Weights of a small image flow-matching model.
Model: 2.79M parameters, 32-pixel images, arch unet.
Training: soap at rate 0.002, 9600 steps, batches of 128.
Data: 101725 training examples, 12.1 epochs.
Rows from block 5 of a small image flow-matching model, named by matrix and row number. Rows with one number belong to one channel. Each number is 500 + 40 x the weight over its row's rms, rounded and kept within 0 to 999. All counts start at 0. Numbers have three digits each.
After each channel's rows are labels from the 100 images, of 14976 (inputs lightly noised), where the channel reaches its highest value: "patch colour" is the nearest of a few named colours to the mean colour under the peak. Only what is clearly more common there than usual is listed. The data: drawn small creatures on textured ground. In brackets: how many of the 100.
# convs0: first 3x3 conv (model.mid.1.convs.0.weight, 128x128x3x3, each kernel summed), inputs 0-127
# convs1: second 3x3 conv (model.mid.1.convs.1.weight, 128x128x3x3, transposed, each kernel summed), outputs 0-127

convs0.32:490599599507514461445561535506481530524427496521563456558480472504552535494514507528528452484490543526477485467433496491491472524564519521505631449484564534511461542570572482516548563516548520495559523481486506507485518543485554491483468489482445529495533453484464535469551491426444478437480451454452496461553493489492546549468496523615507460504468528487460586491482465482513491512501
convs1.32:495471482518505531477479429519530496462587520459419549451453566514475482469482566433527559507496489485524476520503513497476481486565496546477484542448503518376579554446468515540505456490474539522492524504452506501497482472482483503533539503519509429496508549506561453508398521490413486490489488466564562561437484519525454445454556513516516496519495447462515424560520557476512436572445
patch colour: brown (59)

convs0.43:529413508576513462485482584465433503488554463545513544515507462511448555414492438522510515482550576512517463549521445499542559433510484507496503496495389526504487588473489493512526496477486483499480530492470533529467564453459454448407515526577447560480482471553541492420470542530537501525508550493566523469506505556476551540526494508512505530502429464462530517504470548418503512539491
convs1.43:476561545550461601446509401529595501534468525494515475430525495532535486561463515474492519470471529463510483467530491476476473532461526462529453468517517470436530438512509490519453504566529517495421496464512522452527483564535495519603516430413505448552472571474488489532532459462431470484460424467493517524499497475515519402491452475513498466497525551565557462516553462479494538527506
patch colour: black (61)

convs0.105:498534481447458425551591502460470495511581559516593604561537463549503547483509502514473496474540466519522495531542506485497436498473564460475467486430531494513526456470528454540489427525479489564507494516497500469479446479500483545505459528530519495488497516492537515492404542574477516414494552576505503496551490573472543477481444547462429489489491496527543467553464585516429510544501
convs1.105:528426471504530568452391497566541491515506525483442498502514527532519534458491500474450555457505476557550497447479450477550472475510486503517453490526504484447508549570467547509507516487515500431467472550537491509547506490502566429552450456481538455457530518564548487495566500495485410567510460491538539588492588455472480510533500461612557507528506441484525447529540451512484545515543
patch colour: white (29)

convs0.69:537448519430473522417482516502513498495539523485455502520464450461479493516462501406506456484561552540473512501548529522520537552528544509512535515518510567487495564485482435477510514482519476480488501527558507547516574455431495508562464501441424461469462477524494437439471544461531405527492577453439541523524539496505460544545479472530504472495592407505434549526497498507537452425430
convs1.69:456478543511557487530484417463519495524491513554554439460480539621524524502521446538489505533467475454483502485471557418512491505507507473520518491589490391490581479520476559538434472515570541493569566496480511474450478586504523465474564433455558541449564480454497505564527481560457558514483526560543459484476516458515523510508481524510524521468440515449523472453527486522490501499471
patch colour: black (54)

convs0.88:517514428459609520520393469468521564448506517460570507561462510457437549485471439583566498488539474468487495467472444499476582395529484514507515518525530484540471517506496514461496448550479583551499479596519468511486503467490546503440456507459483526492492461480486515508488479449450547501478477525530540508566499471498517488456398488509531422524538530506480502494551492520459438473543
convs1.88:536443516520454493441566523536503466451521534523393451468494473427510485546493530454465514530419508563481524531500547500563479539492505515454484493555432569568505494534520505546503543462534449505496482487457537522520486484522455530473473475473586519544473499515587468485533498495532445458521472439457499511459536498542483426549507517464465555483480394524464422562459552459572527512446
patch colour: white (26)

convs0.52:461550567518440496462477443468500483516530523538532552513548535481504485479559610499614501450510478495518486534534503404513441405511523543498494458536454489502538435477458484464500545504446505472493528439457465525516492513510462490525509487492643510455499487495515501483507471523509468580491469474462454514545491598526427534523520534504503504517544499462534474499574510398538538492495
convs1.52:650455528465526493504491512493509520460438498565426564468475463492468480510462466514461455504544537555490541532506411476474478490466428488598493456491532507553450520553474544498446543445574466502501412489515523554526546470527551480496508564522472476472513475531521440455514571439517442570534544536493476472471515461511566499490542559470480558502518483536474527483510480449504461468512
patch colour: pink (52); white (29)

convs0.108:508542445522490469502519427535532514494513500446580465486601499489512528430536500462556497533515548486523579498457560576491479544499557469594421463454471430530588535485450503512527471524522475521535526496552376459496455509460480531479430471517510497537537536481529494520490512484511489531489501529528453457495522527541524522519443467509445472500440473461548505562409502481482472586502
convs1.108:521539540496526492444450505436493488478533481624436492492442466527452468448448487512387524496503417476522518511519443518500537535490411530464470530566547573524454513475515486496457492516495455466489493607504550476508528440491469489505514544437489479436447480515565518470526467524541498500513513544494534501578510509442457461497528541449512500536579546547448479445540524540512511568524
patch colour: grey (51)

convs0.121:469488488464549537408513511512477497495588589496458506480538487496464549470452472512476420462480489528505552467551435458524555465540487498469460446517520499517532497450434501517477463477514484509513500554538560597525545500551444475492439472500425518456534541497482544491513510476472462464509526620562562509480494465489521462494499529579493516409436531487510507543482503428471411551480
convs1.121:490538490554433435613515451498511527541419427532555526491497595450485471543513541423495467429539460554533432501499474491458466514454519467525514586506454491446538424525502488540488482472477566539445519513491504468464506564538529522538536471486563522530545499442557460539496513462453501507529476472464504531420465586547516536497483505449524519584523501476511482487480482495507529534551
patch colour: black (42)

convs0.36:462479512512562459542441483523544533457518524491568457493528510489459519524432528452483483504489572532498402481533516525412517496475471467504465504539482450516491485448455534521506529482492497507442453537438455466486503458509488483391485507501549453489492499553512568540575468487458639545474557564506487414531444474470499454497520514511445590458444519551451549525495524506530513478532
convs1.36:585484448501455555451546391522533511505580447506429526507567471542497457510544424497435485537522548490463546570471493466464426480509485467516482423441490546559482522533470461451445485532457549504556479553544535538512517491547494528504491490496441501503502484490555441459457543470480416474495475463479512562534516489495496425503527499466510380545570525511491486478462520495488495522522
patch colour: black (58)

convs0.76:528429506525519465519552538508484490516520486515466468463490498607519581488509542534504427467489482433501474535471490521540484443460524528452439465465464520476465529453540516500561464556541480444563515495495515511549473516551441508435510515479493539481481548515521524535516534502471392513482427469474477462509457572524514472608492532479443451552464500488472509488448443604406508463442
convs1.76:520546494516479510443511367473483518501467479515581452533479515500394507481489506460453614535497531581454482510512562537521449546439496494500467507490490493571569499499468502516532530453525476552443552515464512487462471511448572464465464545533518492507516537471432510503534533533526549505516578477570492442508486427505547492447456481514491533466500520526464611476478450548523518531500
patch colour: white (48)

convs0.91:503465472520439580552425479496540506513503491548476526480522557511456490486481513456567539543525518491517489517506527583493557527507472555465434449503520485472529484562442517537492542512513560515438467473480530486498514484592455517522490497495324461527517508513489529547522464521539485449530523504464557442487412462535479510565594556504479442494475514473506446431486508550482551524495
convs1.91:460519505536550488566575544592476493503537504506556516484485445415417532435526489485578488425469520519466486434532551499506543537449512463504490560551524516484513434497513513486463475503467567447580528487524446491511526515427493479564437519523586515468489477543488525464521498499524526539508523511480483547491530540439535510534608483536423549496482552527503553503474515417459449480506
patch colour: brown (70)

convs0.98:507516514466459612437454461483509469460530520577605460509512515466479490557568463552532517509514520472562500457465561538468511509516593544463540475501533482516516486520527496497467460480490532484560456620493495525510481492449445490561556492470579562499480415519500439457483511470513471513463505460436463475527516418583513445496459456492460425515516492514493457476531483476508464482532
convs1.98:476480547492443405592513436482482550544494555473459522516486511433503478470402515473523431458462487518486480538489431457547529442510452502497464519552506531513487495532481559561566494544512512555402506428514531455501554452503586451407513489510487501448441522484464495438489493468502524489504514625503505473511450518528550504543532527473545555558494477499496488492526503499438503475518
patch colour: white (56); pink (35)

convs0.33:518495422523516475512422508533510474489566539455529543455451509485458464431456470506557517501463528546536498481540514410576487492503486473457438475480431517505489480507527502499498466520532468584535486598454508580495487488543459460479438507526455492494583458515483465566533508444425501504483520535556504533471509531529479460473508550466431467513454595497482477577546575428461466495479
convs1.33:444517548605450453480531464500451449508430458487441554543517494544568488468524520530545534481551448448481487518498525555448532531438472464466542525492528466460484540521476597477475496577526521464529530459542511462478580435444491488510531508476541536531479448459428485478490414507528457526496455489486474587530471456501437475505509496459522557546574463522586512524475486526523539482532
patch colour: white (34)

convs0.19:479464438492554527555465535486548427509523546492501515490506456502432458451481498548522478487458471488563442510494488519483467491512486529419485502506565435557485547464471466524532533476493509529462455505524554487544444549524522458489516524536457499430475500530482600465471484584474496541411522550498510499629483521494499483394503502522514568485578509498418505488528521543502431481424
convs1.19:543526530544520469498505500528477603559512568551462510464472579524488558501509509430474545488502558451514529480508559440511496512491577515563525472519425498507631476497549495454433475504430517493509473456511509490451536454493545521470503530420539495504496485516562436520582559464515555486556489452446490434425527549507485510529519556490518498522455504523569462469498536456516537471530
patch colour: grey (61)

convs0.35:462512530478519456480499450486482511540540474559457463481512602531392514534464477411518536500507540509545531486621496470469541491508436490486479539472514442522442485495560470541484520534495504474515518484525513459459483461596477582549464501444557512419555532479498556597489546522506493481482530469565477508544472448491514530504518559521532541451533488465425498483495475446572539487484
convs1.35:492463437490501550465424586466520469465526521446540499489529478533457533405499528567422479502527484505523494503453538512513523499482506545405531483514513524532616427524573511516561523496548540503575489516550509539520476492465510454469514520478449485543490474524500500506442439446495496543512498501553505435435475508496483474501440454508416427522439521527565550577449529524524527556522
patch colour: pink (44)

convs0.114:483436498494444480484501478572521477419505538579483488511570559482531522482453455468514480517489449461513607515491501561493520483434441476503447486484553486433484479488480498484455483607522504468468446479553510550523501513459443529544497535497564458551476517488544488508492464497439442501523598556503562461483531542479460482508486489500490486399511520511522503536413428506452484584551
convs1.114:500509460520591553522514564461474518500513483438504564477485456490495525466467522503496562461498483556577448484508441516580448484489557534484519452598531457514513516476494507499508533485455492560600545548542480454472497450521567499467510404579463523504524521487468538472456490488471475495574447495497486575572511473516561488480555455499527462555490477479512505497564556453463467522407
patch colour: pink (44); white (28)

convs0.51:448495459517528454507476525484492511466475512455542523491495482495411488493433498539527422495470525535545433474531496480456534453534439485453476476484445484599545487539554569480525571446509487524490557494440546465519514521512465511455492500413496524499537528498477523515538485495486614417482480497503531511611529502463573515501533518565481566393542470452436535503511510459541525482466
convs1.51:565493510456501517469474571512514503499580556525547448461509518472480486483548488522485461436465451444465496526463491520518485504517520468549562531444493452418532531468514459517455469518475492488515455463500487526503547474476564507535497576580539452469497497502535467394489553542447523590524536476572507464486491511471428512465425485510497463571465623528553477464496514447525486437556
patch colour: grey (78)

convs0.117:479569510506532508477491498482547537460476473518519423487544527453484511519583541413617553519508455499515492552509449523487512492493516507500508517503491498530554456491473503513506576677507476472540562530448488523480501478478471492465482521516483462548456471473504550531504531470498492528398488486537482456522508495473477481525444487531489491548495408448432399530532491585549500528480
convs1.117:503459499519487468488460416504444504535534558493529543484504510460535514510489441472381475522477509526532546467502492529523481485511549555475509384555439513564559524526534486566465427430490515474500495521533462418456521458518505502526496452404455484454474444459499495523511457593496485474605479576523470446487478528527557500521576517524507489406490508471484550485497509498507531498481
patch colour: white (38)

convs0.54:520482501476492499481562461497525541430513481448470495491498473510506473488552469577447485497528549553496526539436517468534471458557471458420519569420555527560582492483519506515498477502525500524510480437478507460463482516496477476481482514505616535628529568463549551434505492542539537536489493466514523464482505525490464473500553437527540476541505436554544468596485483430576491530473
convs1.54:555524562540532452506454558503476508509485570583529492530486487517563544532444472483499499493483415472561481483515523466536496557480569500538492339524492474538469525497497483483493497438517474531517550475578477465518475545461571462516554499594435541455464491535471443515533543485524429512525508504501483442522552491474538545495477551473483517425510574485478503438514538505441477535473
patch colour: white (25)

convs0.26:482521588525497526520530423446450504498495495410529465492551515536483491541472513517589535495456480529487489523538528487463516347508495466533597489485440514493505568550550599456475503503531510506483551475444471521494497466490559482495477514492534534537509532453503483497517567458483530442516458449542529508477477452527535493527520428504510477532481410482526509389523488482524504433564
convs1.26:608497519490532473519488587571562510487475497529443533490426506438527501515526489468556524506541478404474483471480440452547478605527519496487464487517563541494478442473476479592526500503433490514477455532462540439489506536490366539538481498515499456456526495468491527531490482487532448551478468512496434572487515533507463543481460570542475484496495505493490474593552491535485502523440
patch colour: black (36)

convs0.125:572487529476574448477454431522509480483511478473545503500494461451522498504461411547609505476454521534517479463500567516504506535596509450486523550491568486501532451488466484506538513550501497514490453500472493482496426490531530520507521492511501524480538525438528553484539491476526482472492514434475620436516514617508476510508534550497590503490504460473496463617472491485512507570413
convs1.125:501525541518435496517548450482540547482512468560436457530468509515520468542510451477447488536507473544514536513508455483516543538456495459511536438465443523478528496493559507470408470429469568461577604424561494522504543499465555466523492574512461550531465420520506504561480509596490519486494530505538453441430533418498531472528512488449535474512495531523485543433509545422473508525517
patch colour: white (47)

convs0.86:472490515486532450468518494470502545456470496431494454561540552606385557467545518525527467495488522552540448473513454455500594487553450493528528408480477466584517453434546489543509517431523517503508504463529535476546480526533500516481468546417488478455536512518499582475497517463470510474514490525514438510623471474531522494483543452542488537486561492464454472547548463513539510482521
convs1.86:549499522513512529567488500471531467490556561585474525451480496412541455490416503524507485528548446439404584527461515559513427483463515530455535491472513476472525510509496504484456478514382461520551480481452492456424529480473501517524444508595518478534486516500519424487551492559474506473534536518476578483459496517486549535456455568502458497453480491490518540529440564530440495463489
patch colour: grey (49); pink (44)

convs0.2:466443581460453560475467513464526495460555531444511462492482482583522467507482570469502476471522570483504429521484484447513489530489505472469487536544479505544502485500356522452547456491456587541483546459525512463622501500490492456480471486507523548462492480469514465504512473507431514577537513520456478550524487474490477537581509571548429446482483508537423517512495490569444516488518
convs1.2:570489480477506553536512476465473498507458513538486499506504536477575461524550508464510530520483496506497509539456538555475452469502455450519490490409453488457521479496484571512458543400536408490548378525471434442468472562485519539491545507576478463464549504520565514542472536451486466458476501477498530509458498473506538418461512563477469478573549528552460492543531523463410508438546
patch colour: brown (60)

convs0.116:473596500527498560481526505466507498507543529532441537463575448456471471509507415528519542492443466489555482483488479394467456589546456518476549441535483513478456521526522461495522550547568443523461529499493497515475498471416517508519516491512574489487499481456529488482524529468449531444546490507474515425467480548490486524454530603447548550457508527479571515543490530385543474493515
convs1.116:541520543483513421452427462499470478462514481472540518555487511523469418491452565479507430511546587505529557479519497556458531414486536493572494526493484441472510514438477532425429598526478636520527532549484538563509497497542509536480498519478480479498502492540524474497497485533512498558518456532518542540518588499573485543513548478523534471516542445559465533480567484467484481477493
patch colour: white (44)

convs0.38:464532425508504506558477500515524455545509535351494479471437521512534567527492503494496445492458516470464451486497515552461472489508463560454594475502488468504441571412588473495430536501422460519567473514487524492566468450493534484521468494519526539483479514507522524432513477517462566503484540426469507430519481472537568470545513581512447500480500528517581547524501531514505473514473
convs1.38:536483539504480462465493486488542554459490475549490486542489507466498474489507465446479530520500524567522526539473522466572451524566453454491459534451591559542558398558364520546575466494490504520507556487464501517444524522525415520534507491475498456520519564496513554541509535508490435495530434510487507604506469520511421481457509520546500482480535500442414433545500475508474511527512
patch colour: brown (58)

convs0.94:521519511560484483537504482508468475506507536546532537493505447496477503465525549409586521472518488498481651554452505481491525522468460504468510521558498503432470480520535535509494581550509580578534476500463498496512501502525501523498505468533468540513531446494496497526475475475483465447522483530431430464507471467503553452492524474511394384538513484505442538379489488557570512519473
convs1.94:441477486457452495584561493502517485551544467477469498502426476508432487592529463460527445499552531541415461506517493472462502508495471486439505446522534484388540441564478514523458484489516449406513529402536506513532470535466479502535532505440517542482476572563524488532504451454580464517449521488513546586586545486501489505510580512516508503501438517532503512467494474523516461491497
patch colour: brown (75)

convs0.24:493510490476590466490538487450538478451504517492552443517451520522441468489552572463453521519541558531558445481513532515510471557538528477508353474516463462511531423487554536483528402447566487506499498534487495478463484519487483493523463535462534469475552547458464474488466520406512527520493452480458500468565512499499477531585513410460481478484561537511472542555496485549435515444490
convs1.24:459491561499467406487496421537446557537559527570505568516549461490487529517510406528530485485481549381469517453463499503519502446497454509542505485489502560547525570520437521551450534478498501506476498464506518459514479425509495484401545478492473534541461473544574524477518464580534473461536585477538457498509469471450490503495495469495482539516478493506538428469462491448588455520476
patch colour: white (77)